A small class-conditioned image diffusion model, trained from scratch.
Model: 5.6M parameters, arch dit, norm rmsnorm, moe top_k, num experts 16, patch size [2, 2], layers 10, width 192.
Training: soap at rate 0.004, 6100 steps.
Data: trained on scattered letters and digits in many colours, 3.0 epochs.
Rows from block 5 of a small class-conditioned image diffusion model, named by matrix and row number. Rows with one number within an expert belong to one neuron, the router's apart. Each number is 500 + 25 x the weight over its row's rms, rounded and kept within 0 to 999. All counts start at 0. Numbers have three digits each.
After each expert's rows are labels from the 100 images, of 14976 (inputs lightly noised), where the router gives the expert most weight on average: "patch colour" is the nearest of a few named colours to the mean colour under the peak. Only what is clearly more common there than usual is listed. The data: scattered letters and digits in many colours. In brackets: how many of the 100, against the usual share in percent.
# router: router (model.blocks.5.mlp.router.weight, 16x192, trained with AdamW), inputs 0-191
# up: expert up (model.blocks.5.mlp.up, 16x48x192), inputs 0-191
# down: expert down (model.blocks.5.mlp.down, 16x192x48, transposed), outputs 0-191

# expert 12
router.12:514509508530483462473489501510491556477535508512510573491507490490523506525509522477513529501517526500510544477505532524482515441524512486516514477495523535509476549520540534537488501499505499497556504495520475491494483458497489477489498534497497553522542485529499545507472512477539504480489502524548500488530480472499480492488534480496533463545541492528496508520493477478484495486510537501476523489489498491504500528514542466536486568539494464503483528507493552532483474505531510513488491529470518504456481534477466542440511499463529453518524523477494466507487500492529497499
up.3:487499469542508480484484513525481493492524486511512507515529533478502533512480512489507489534526497507541473465486509500516455499493518464503482509462497506506453529501507511490462478532513467470496466479500473533497482474537446502493487501540493470499546498458482515515477533537540468530452498509487467483442507535506479468475467482490528503483486570527497475525502500520468500469512496491509502463506504500498491454517523524498496493474496539543540443526564505461523515479474485526514506478463508514495493448516475531482527564511493526494495550531535494492491471499478527506
down.3:506492491485490464484477501469458557491497526526500490489493533482531525515534446476527495497483503509497472533507501485521461492456506508511485485498531505513533529489501483458542550504487478480538495479493480507510505474509501503507468512530513512479501496510518525495494521501513492472531493507492522497444542473491506459522471502510524526446461498516524516502456553531516499473459507478476476540518515515550496486505511516539496487493531526496494514538537482524479518534526478509487522547452504476494534490458470495493499472481481455471519526470564537482413530517511486521
up.4:495562441476465465544534516485491506478461494479507517557501465509499518473487505488502542506524568506491527513490497493496477505578527501505518446471533510473509500531495473491480499527508513505463479445482497502497449506508462477504503495503503461464506490501497473496470495498497452531558506451497495517526489485491520471464482510487515468496555446488483542478493496483440505487483506494463519512510511540460506475482539523469498487491546505514487509508489499506502507471509519501478513493491513513531462493499550522512494475523533447509519500498493503496529518475490532533
down.4:497507524514491473458496510492504488503496488489509509504479507473504487487478468462496479460471485481466529476507573513454477510506503525537487515477510527517465476489478495547470493531515538474488494523545523426525445514520487508482484522491489512494507516503519538487469477479463533436477514496495501500501485529487484510488481572520512478546495509458467477519514498504484499492488457491511514455498446519514490487461489453477509515490529455510507461488488488500492521529531533499458532464497447494459514472508498527473454516515510541516482525533486517499486517459501530493
up.5:518531471492494506509486526493464491496478484472489520462502443507491480526492529499538520518542507455526494473445514511522503531547495466558480478473534526445496486460462462486462497538517477469491471465516484522490516514507505494486489518514511463461483489507517514482512500510495483505493488530505525504457493517484497496505459498476525527469509488496500487514474494462493461494535503514492473536484459500475503444467464517530552506482510519469536506486528482516496559481512482488519496470497499461477511538545504508548507476530506524444465446513465496537495511500465465489
down.5:503489529507544489523456487522516448447485515471490510515500487511482478486487474487521533499518484528506436521496478450490515498528506493488516496493524524463506484488491524476516503495465514511508480523516485512462544469519500492480505528524510494505491494504507479484501481543493461492443472492474550487460528469529473476489496491495463467476510490511559458533467458493504452514481520507514555504536503475505495521462529486536514529494516467511487477515534463526479465537506513465497524518509521525497531515474493445444516455521484547503542446519509510503498471494514531524
patch colour: brown (44 vs 11.7)

# expert 7
router.7:526463538470478486471513469511494467532511527492547535493509491525474485503492525484515526480534552499458517476510498528501514510516485511489527465489519521533506529524537537527509490493520491489544543494494506488434472470493503494511518506503485567534487475518509537515432514459476482473494464499532496498494487478520494507495481557503515531525541539472472520521509526527474476454513521505476519517493496485519490509498516472547482563564469454521486532468491523510454521496504508516479489486502513504472485536492517531513527493502534450522509528497524482490526487506531511499
up.5:506530489538520497446516532485518488483484509502467474521512483503550457514518482474524466472523500485512553529504490489519454489527505525527514539489501507465518485494492468523474489499533502526468474497518472474500461531501465517518505536476494494505447536468504524426550528539576502514477461505521514539463470544483492506488470482475486498472498466511513510506492456469499487478496457487534467492465476488492504490480511506484507488485513510470502492503517488515512507471514505507499548462481524530467531532519538479488532494536488561540482513490450517500489487519490495494
down.5:511474491492512539493517483452511460506512434450526510503472485493483498506494488497547526524467507485511532468491504474508543478500498529476498534474492480525434489516481504500461457458511505524502524515473535436493499494500489501474464494519503507509516497494512515512541476444492503473524494486488532505466482538516501516490485505452479485492460535485473532468480494486492486495485467543474512516507484472520495506485498534537490489468504488492477518476494486505509502536395517497496445469473507530497507496461502531506510500466504510479441495522443469526503490530474522500
up.6:510513447537516524495454422462485502477486525447487491477517478481513494456512517488470473553509497531511476516550509472461528522478519509510486436528494476483485546511460475555462504502481485483471520489525463500521515502522490537509503493474498534494517527480481510480533571476532489509494556495511512473464527513514489503506495472526541486465515469519515491518489454476503526495479498519465478472496493534508506519540549527447505486465492535499466492532514518493537484523501516491504492469524471482478512494498487498488525490511492495554501538513477500482496507505516504484
down.6:496483537505475436525525530539553499518509477523521511494519537490477500539463503498501487500545524562522484516519533527453514503438519484546530552446528487504508497491516548484519481535518536500531548525510477556499485505502489487537505535451482518510498538515503498499491520490531472549478474481487541508479516514512478494499506498512501481500464428518466509490523492513531493487496540502502475535504523513501506546478504497524479483528482490549531447484519499508510499475474512503486519505464510484501494496479511510478453499489469483513474487484497527507515510448516499524
up.7:497504516530537523455532499532478462486478537495516474517447497493523477499513482511539479477502510549498515521461482475526468475587494501514519504480519519453498469466495467510500526513506518508510504484499433468517502530493487512503469535460502508490526502473497495483527517511510529474498479493515502528476465489521517521511501503468466507488539484483520537497517467469487494515501469455512495467448488513497495501477482465473506503493508487446507519465504497557478515458511520524493513469488497478512578459528525504519515496505500549571531536475458482502499499504490485482
down.7:482460491470514570462505474489567456493492475499498513503518461490490475490501532477529508460459487519481480469532526471471526502564489520496489536501513499501483494508500507536514507512491486467492502450501550473470492496536496489501508480518492503491545547496555531519512448466428485468481508518499534532508501520514467495505498545500493503530524512460500503492479461511495513503491490515484536483505486528492490492495507489531533509485518514520511536487517510524523508522412543513504508477468487493478469474481514526487485523440493509491439522528513482520498514473514507496
patch colour: pink (72 vs 19.7)

# expert 4
router.4:515491519520507487455517498513501471514508467500540571485530492493439496527523493452493470456503509540479502494497534515491482444497492484486512500519504537522491522522477554537499495503460483484556502503502490510528467515482496479522516518450499554450526492516510525522420509499483508464500477481502492508503478478480472497496562508485531487544538504495476520512497508525514474468526515490488521515492497482518490494515503461520500553443484545505489517528483519469470523491527509527471501516467521507492498520500476471510454529471492475525489561506503476491487519472515462512
up.2:494490424502544552439496459538491526482488496527486465488515459500557493498573544514510499535486472496494453491480476510501522552534511510534524499498507491491482483476512529495504495508513505507482488493499514474484483485539524493499543501487484489486508491478536451459540489518501515498516486535537487475520488499483509544512476496486519496494514501502569484559500491501448491478491489514522522519520511500477510458499508521435481500506465520471518479482541553496527523499462496496488449508495499506493491522523461495532487499496524509517496492486513544506465440485497509481
down.2:541469509518503532543517501527494537542488470522497474513439463525488516500548475489490525516507482490487478526522448518508462483536516510547473477506492483521537531517468524509524512501519469493512469498561551509495483489519513498468556499538520507510492502483479476460489479541527477524504518490533491541496519489513460479470491529503507499504493499537526466526488514507471507482523506528517449497505476512478488536526553474479495539546482539507519473462473468488498483486437489471500526522512507448472482512498487478506512502504481472486472514481530509535531452486475493519
up.3:504501477517502454470516507468508522507521509499513502507514506497509484518483497483507492591513484492539435454516550515544480487466543489518487470469495470494484553501512492528486500487512521494474494481537554527466518489522475499512495437520510450504542451534502482501491472517486480517484487475498489419472523487509475474488482495502514512485471526509519474523511523522483489481497488538518494494486491510489480483483527562517472486466505541528513469571527483470483525545489476485517467503478504495484452481507490496476518513518506520509498520560523496482508493519488507523
down.3:496524499509469455481481545547481481500486529502531523490470524501463490526472452519503492457511513491500477523527511443493497486509513488492495499492508538506532489459516496464527507488483499488478462516525483555496515498498550442515512499514467499489503487514506459518499574507529433548499455489494469487483511488486465500461501513491514474503500507545466518501509502527527509479492449535481518504473540495508475516535472497511485521526510495509500493519499499507513502482527491509565521537476490493481503519486456460471501478508500475489569454465569510524516537494485497487
up.4:533543468501534465504495534545483491479492534536485429519507501460508473474506526506542535517526520548483501489469491490516527531497520454530525501470521489486522495522505474482492476479547509478474519515513496514530489512511539481503479503540512477546514503495519491496524521506508485472511540486499468494513517517501488504474486481467519470504541463489498494516529547494464480497499494507499443457461531460473493502504487507520496456501519492474561529464498519481544535473514531533509519494465506483497479465512541484513514490534521495458484453526479510462480492518470567486
down.4:547480536472508469501469529480512465473518511514524560484483535492495491471487470519507500451535499511503502499489512520471510480525512537531496525506463513529503490495504516479507518525517482487509510478531510508546491519465520466510511524472544504513514529484461538495485508443504437522487490479488482517511496464496512503502518467494505487544536445518440502519482513514469475486525492499491506512508501548518473526514473489416490496539508474512508458502487497512483503493488498518541542524483488505481545516515505472520493479426498477505481454488515513459534520462465550513
patch colour: black (100 vs 36.5)

# expert 6
router.6:505481546446470442478491485543515538483528477494547498494520495492470509532546499489518479483491524532497497510475525485507495452498501494435506507481468513550496498524478500542529495497463540480537478523500545487520515531477520485490504456456492498525481520521543501515501499537479478484520478474523491498512487489497473522448546528484500503494511469497473489509474441511561521453522536524494499505525498503494485463519515485543489483510456506499496502520470515525487430491480484524468521542447511506518489537513460503542527499459505508501485506516480512491494517480499475516
up.2:519482444565553512476487459511519507506487510478454452445499505539523466506475478509510501536514437519493472499506528493493520525491487539489524545500475490478531508518445525527538509520511491493515470492466491512505500497500511519530448538519540510498522485479499505500530496485527494493480508532501494445489495512492489515494473500575480490525504507506487497489465466490457513483541506531552493470516507517530487472507551507469542490496494496476476489472511465521559476529495552468506495510482468508475475545546478483495500522529500515483507514514523526501491505506503465485
down.2:496520534476532490526499512519509468498483504496542503533524513496507487532481462500499544483531488444530486540533460549511485551519525465477495587528505495494495495500516488507471456487536500506480527486495465525535515514499498473512532549507535468539524530518470506514523473493502479540493522433535473512458461497535497488482477503531507504500528477518492500505504520463479535475506455498505478481495520473479485542510461530501488457487523498459547476482438508477499476499468492517505498480501489542473542474505473486515522510469524521517532510488528504516494507491486500528
up.3:507497504533511475474510532518455511492483521508483479522499514499505519509574488509508504538499511528476507471491477506494485501493479504517486510532499447455467488499518494504500485474493511487485457558499442486539509519501502529480526532530518471527498465476496468514526492516539548506473493502496497568452492516500516498501484487502553544505528536501521468520473502549451437503489478498498455486495517506492495522481516487456518487512504500494522460451547516523498495505520539516495473488477475527511526473495529512497508525520490474420502447518460493501455503487498513461
down.3:486466483469493530421513563503499483511550502512518469499506493483540490503513499526513547423480496454488467469505521508499495492527432522507472507501494474518567522515500505516495474481484466496477511468525541520517493516574485490500531467473455456503524501490540519497498535482482469518503482528479490478464498493510485474481521500521573517504507517509536487502487488510484489513519495535504527512476457519477491524531505483508506474529509471534501517475459497516467518494475502525485505463499503508492455541533504504550508517510503499524506502525478465498517534506497468501
up.4:503512485510532521516491500507505456441466477486480465496478491536505507451452510470468497539545513563497477445465506490518537503495507469518497505482538503497524492494502482477520517502560516502457526494495472505557516516510502457502499461542508491496534533529482519482496529444504464479481534467514541527473512482504534493535491493508510464488494516485537495486551526472460475486483477513493513492487511505485519489501552494548516456504503494473490482487471451501523535524578504495521467502497492518522499457483483497534513505508468490482476519480539512506515492501472517516
down.4:498479519502487481507529523477517474506492469491504484483459489474526482475469488487529511432506480479508480473550543538479548523500527492499470478489501504499500469488507514527462556516510480540507510459528558471502463493472511526502479514530481506482533515495524536493495477508476518484474476525519490480477501556508477494500512532473496474522554463505442486494562474529487489497484523507497484497526481550475535493458488452498458500481514440497508536456489484555519482463462513514478524474481467498469508473511503530487498497525499496496463499473492475496509524480516539494
patch colour: black (97 vs 36.5)

# expert 2
router.2:515450551466472512465494516505499508496515499494550558497521486531479491502464542537517458467504490519544546522521513503500491429504498484441499491496496524498484481513486528535535521494487497474533533502521483502471475498468494505518507483491498538450489483512507496515460537467472481505485483517522495488505484472471550500485520506487469467560505497491485519518478518520487473486510512473499529503502503492510485468509523463514482560550506533515492531532471519498468449464472537528486479502523526509520475546477515523447541516512498442533509531518526484494496496489503494511
up.3:506541521497575513532489464477527464479519511494563541529497497497523500515458480505490473542566492530485471507500472471526503520479519474504480490462483496507524548510516496467479491490541481497509447487470517450542524495541495493507531491497499535530522532516468503493460551481494474495513516472486522527498520471523472494495461495510468476502484498511501497512505529473481507488473494496492493507492535502522463424519507514475471498509543522482517511470523471499510514501525511480519491526435513478469489504500441496506516522495430503510495492518548510514481457489512508493
down.3:441478509500508493490559488499503501494491484508465489517516493488488475438499541535487524502479481486458499492532516496538476521524538533522499484528511494470528494544490488494505430507475547520511484472521503485478494474502473501521502523478511504507544444469502463500464495549496526561514491456530496497493473497497538500470489490558483537523500508504487485525560485463525487513517519476504518474487491498474503499512512500509479439496520519507552490477479496484464469496454491488494489523481430514511499503508490525526478496566508457461516489460525499479498505485493502471
up.4:514528495529518495499525480555530472495446494510482491534489487499505488459515505465517525497506506493518464508479483474510522484539498520519526540518504462500547495497525505499502546481532529473508512494500522497546513545493490517546489493526528482492462484505459513518477555536501517482462500443528542514458511486526537505523493486524526479508512467506477482462533536506457526498458521493507460500476520506486484531482525503512470452487534509491448470461466466508516520483532480513501537479529491518519518467453495470521518452563514532491463484484514535477512495520507507523
down.4:493479487514503515500480496495539484513511480446494522502532487513503484466504528501507464505533501532462522509534489524548492496520510487519517529494544490516470538491462474540500495497492460523459512541483517433497488517494529465541515508498525504458540511499529533502462512468513504469513536505520492493471501508518509498497463485515521459475464499485514502499469499499547520473561522505481526500501462512495467495448506464545469482480513498505529508477455472514491516494539490542527487486473497489457472504508500485460512519471523494463488468515487482449531529511486565429
up.5:504515486520529463521477539509523462478490490460537509505519494472526468515510561495549535472528472465482463497489527527483548512511494522535536532496492469527511494508496473512505488452562475483425495494489508513530513552532529469520516510521515521535483469505519471438492523532471508451489509487510507498498515487550495523506473503541488550497488512488506492499497532448497508504486499509517514473457518472480491490469474469512491495513484482476503455508523440516523544556520489503499488508497487501495503507521507447515506490529512534480444474507520506496508508499510525509
down.5:476498528493512513501493496467512494512491473495524471507487495516519479493506501520504545488499512452467494529508539509471552516466505501513479523499484529542470512502498553490528443533509489531540506487535518493518489507501531473487472499511500484527558587505494480473510515483441523495483502507503501535511547506531479509503512491512487490516501500508458512491517508494503518505492492517493478433510462536522529546462541530496537472540514489460493535451521466479480508500461492494521478462507502510471462485474496521466507489491469514480498492564532441502525526477502468542
patch colour: white (95 vs 26.7)

# expert 9
router.9:518516465535531501474495469544478465508530461479474463505520494481521529534468548478502511539541446465503473471515519545475465491451519478541513526499489487529546479515510538520495499508494520484467507502504515471484530514511512483480490525504501475538520485504512524521458496537516493504512470509504508467483488504478484481499454501496467474466513504531505501521530513547487477509503525522491481514529481480498502513514505471537523479527444482516512528553508515497551542512524485514515459558474490504533516509481520489528498482531566535532478547523517500489476515540483464494
up.3:500500530489491526539477472534470478459476494508471493500476511492469511425454504461443522502528503578499461527495477473500508525484505503474499512505517478533518500517524520519489498477502544501478497485504484510551476498498504483506476519540521509472493536515430521509505506447531500439495548483500502505485539481515486488461551469493515503506499484480531508504563520514493505503485486483479482493534521497535491535517500503500493454491503479481468519486427493514524492493505500498524530489510518484510501474480480540497533490500524457457494465458512539484461489474530519494
down.3:504491490527505480500503532517480518501533428470504475486470559494483539537532511456490518501523491493501456458473471476464490500519536510493515480486541506507516520541468459466488472508489511475543511489547556483538536494539527480510512502527471491491511529519523509503526487494492503529497494513511472527495473499498503512512532551493478482490500495517492519483538478479490498492548510541488463506483495484553543476491514420538501503528501488497470480457493462522511505539462486506497507449502507502481461477512486500489521511499517466486514522534508543512468492518527538554
up.4:491516531515497526501534513467494449470455527500475470520488500503518487476520486491527455528527478559487515462494494488505527533492498528533537486468496507447524500490458520501551529478517495473535510485513441462542461535503495511566478494509498498512456509521493484452532484474494473471483515516528508549506511483501519544484481480467510482486499504484567490471507481512490540502490468493522489441494515546516508487532535496502483490498511501525451529485448476495500516500519500494531472494485499526479500467509487485498528457559497503510484501505476530484522543476519517493
down.4:474483507510470473501517507496516492469492451500504472539474533543544454526506496513473465419479466468525533503521513497498516500504530530521509477495518545471498511484488518517509527477485499507507433459532522451508476487508514489452479507523526457461529481444512532532476522516472485504490471500483531492507502436482537512508526525555453507511539518507492504487499516514490487494480457482500493468551452514540526538511521501482513515520535501490508477507519494524488466504499524533520494463488494543464486515496473500485501464467476499520510512500501471489480489516510546493
up.5:469525478501512473564501502511482470454478493489502479540510513442535480473514494500502487549569486496504492468513513504421499529527497478548501513445486469487509504499465499522479513462559447478486482554518488503525499494493499486525553510482506504542437511510535507450513480521535478483457486498461479535486515518511491474501475507486471500491513518523484525522484530550464526530484460497506465495501495496498500496524501495480489472508479493503527510518516471505527537518498497485523557512512526491505481481475523490500524515499526522510440521514532514492467492521485497504
down.5:519475480482483480516531503466491506498503485474482475512501495500554477487457509494501497479510492500526520498476488501492464465528494526475505469471509471548471484495535533519515540521510526470485476522549531495494504504516488522481486499521515454481499485433518490567506516473477467489479454518489535485508510477448486496502482516545483488509516507494488486506560532479506439490528493482542494510547494505494491526551469575518571483495497508558514456497512489502524506509527498556495489528506476508504477523471504506496487472532508505479458502492489475484514483456479459486
patch colour: green (86 vs 1.1)

# expert 13
router.13:515541531507518531489495488532478515474490525464507522500494505473543475486508498508522538469552517483523491528471484475506501539548444470555518532497542543479526451515468486489515517509547486506503521480499503490551505528494516486509527538475498493521460506509506506510487531547524517516479473462484493541464468496539554494499503486483470530510514453520510529525482531470470477522490522447518506536470495504493495444497495498517526524549516487477472490471511480505538498470508476522480513464481514500518546471482473523541488466514488476502503479520494461482478509506467522473
up.2:496514467496520463506491467504511508505459535504466494547503475497523482468516489481493482565529461535507455415494488507478529515503515495508550490479498510501422526467478475507509525467530474489514509510507504472509499506524541492507545489498495483515501457488514512568518577497471480474481514477490520510487525517520487499506505462506512510475525502525509509533523526545487492537477502540520453492487491517492521494515541544519507504464478516522488454494530471475527483507519532479508501500470518490449482497482496481524571487482490491468493501528460513494504522506500505481
down.2:498517504515501492487443483508546479482475541527513501520482513515495527505515547500523502531518500524508499486531564505393480506537503503448477467517511508503544451494479485519524495535520561520495543449508496529488501524534496515500508477497474483516509551510501544496506444485463507482489490473531496561505508510529482492475502511486503498504498496484507502503497496462445534530482517516507543506467521488514498511511427500504456477514483477494510522479528479505512519505512526522484524465521513509547484500501516471492495501477472517546507512562512518507488477491486501503
up.3:484499539517487495489533519510472484481489528496506512459480469509505533510502482514528531482514516488509523529486512490489460504518505523518482542512517495456534487490492536523499463503489532489499396531475517516492471518499457517507426505507517465473502492507461499505493489498516540545521508520495497498476473494460525493474444502479519499503476507508538530535495454511455519456533476464473539568549500522492498468469482505474513499515537510484493523476447502514472533474487470525508494503480466517524499534551477555502479497520508527522524488496517487527490492477507504489
down.3:520518455543503464487483489501515520483502492520460507516510528510475572529551490498505494542548496523473501476479486476481452467468521522501471528484530531428548492503494536512494516523482514536511537479472450529479512512476486504479487511473513467531499573509517526544491537520497526542496495487488519506516501507477468469511529502516489503487488519523495503477510481514518527557493514521513495491460522502556498484487490487459478496466474522550491501523563489461498472471496494505514513495493490491531501495546523474502518457459475473482542491506530499495506492495478517489
up.4:494471501507462425483526552524491474526489521557502496499479498515493520483576530520534475471489494507449514467545469525510484479465492526439535508493474487484507485486514509520528502471488548469500507531483527456472491533520521512486503495516500512508499472525546451553526478500469508492556546500527498486531488495492500515522536534502526519536493486439504491499499486521537493494524479514534528494521500471511483553491485502531501525521480476503512504526514521483492445497549520496479507544485490507480492518488502501506513499486494487509525497517453509482536472475497503462
down.4:485510517524511434472533512473533466529505521511497463499469502505523518528455542494500497482541471526472502500526515494449533486479530528476499524497440466530532458471491523488483534511503515560449516457529533521497485508499520491475531474493502499513480507528506523493503496518506495540504498466505514501532500508502477491477512505515477489489491498499502504501464485516421526485474479507513475502526501455515548535450457500488517497510451443524489485457490501531486550490487501485469523463491524523504504489467477507493501526498525484586499511473520493470496474516506491506
patch colour: grey (63 vs 3.3)

# expert 3
router.3:519492498529497480494497457485511527527519493469529560489514520479449492520508522539513528506447552498465477492513498547505522462479532512458536453454523519539496516524540512524498505507515497502542509502513525523449522458487490478526534519477495499490479483514514521499429494481475484477469502513536505494480480470526512506516455510488504530485536547501488464536490534504452468440503500475486510506494495497501494456510509466507465488465487501498488507473491544504476543537528538516508516541504521503506525544506502488520452534520523493504471526501477467495485500464517500521
up.3:481483451516536514519513466477511540477478515482488484499493485494517483490497496500511477539535492442524517508467489511511498515507500501500518450464460517461491520503468509499487523507499497502576498514479489509518516520498512516501516465529482425497557480475489441451520510487435465503492564510502527477471451496487519513500440490467507476513522534502486499472445481532474497528481479541501478503472494508460517516484536523512521541484501490570501495479498477492522510542514525505469507500471500482503519489518499500522515510496499513507469520467550494512509535509528460503
down.3:524499491524520547483491493475507476469490507519502520489545471491499504500479503520555467505534493518527493511570594520491513505520503535486531508518503538521508517504518500488514555466512461537513521529460499535455495498505473502540523471486487496526475487525505522525480493504534493490503461504496529470513468503511492469469480480516503490510573487495479499527540490497495491489493534455499525526530551493486514465485490500537495467485526493536509513490515469551470484519522487502513474498433492498522458488519499480492544483458546521465487443517522505510518507493493513487
up.4:484500503492528475532511486537498492497472473453511476516498524508504505479500473542469510488544498501525511489524472524459451505511499483515523518499456529491550498511451552482504516491517475466502484457500525498537531487463521536510509494514480449520517482541505483516481508495467498491515505506463517504535484486548512473500486501505501498484477508533467529455448479514486540491478460496523504520512456512509504499545471508476528487506552522519479590499493472468517515493507487480542516482421514484493471449507501503529533490539451484510487485505491491498511550513508514493
down.4:501491518505480513508513476484523472504502512452484509523474504453485487505508514514522486461499507500495449495513553441477470476510522494555504527468486515497460523469489512474498526528550431528514501445538513537509528538540498521525518544528488503505493515526474503521512473532516491446522508507508501497501485531482453503455480501483515515481506501492545524533499529482493502497495508526496506530506521504506491520465518469510532490551475475520501497461474504580476521506469506494491529499516514503478508478506516523521513481427524510561444507526508499497516487506465530490
up.5:471512509482559574514497424420503508473476505491492480539496529483517496493468483484516511492519476475510477461480520503519516491474513522505495430447503514481523505520476493515497488506517473436538493482487496543510479505549496505511461485502504445526514448477479447505509534497499474491478548496493498484489502514512480489481436498468501483493528534513484531523522484536436510519519483472521503552468511521493521477510522506504496512494507501536496490475479484501516483525473515496516498508488506511474473449548495489522493511489490509522442522510499511499489526499504483481
down.5:513471458469513539517515491487513473458515457518495499481546458501485516509509504508532480494478495508496512492531517491519505499559505477510515486511510548500485539484472493500482542432529445534478524490501510463479482474565516516495540455491519482495464462480504494518533490490489497467500496488525508454467486514483471499453472468518518505452561551522446508475475523488473484515525518542506522523509522489500494508496480478505514500486506477523452503520495480536504521528480467540528451523483543486502504511497511466515546471526532508493453516485503521512498466532507499497
patch colour: brown (63 vs 11.7)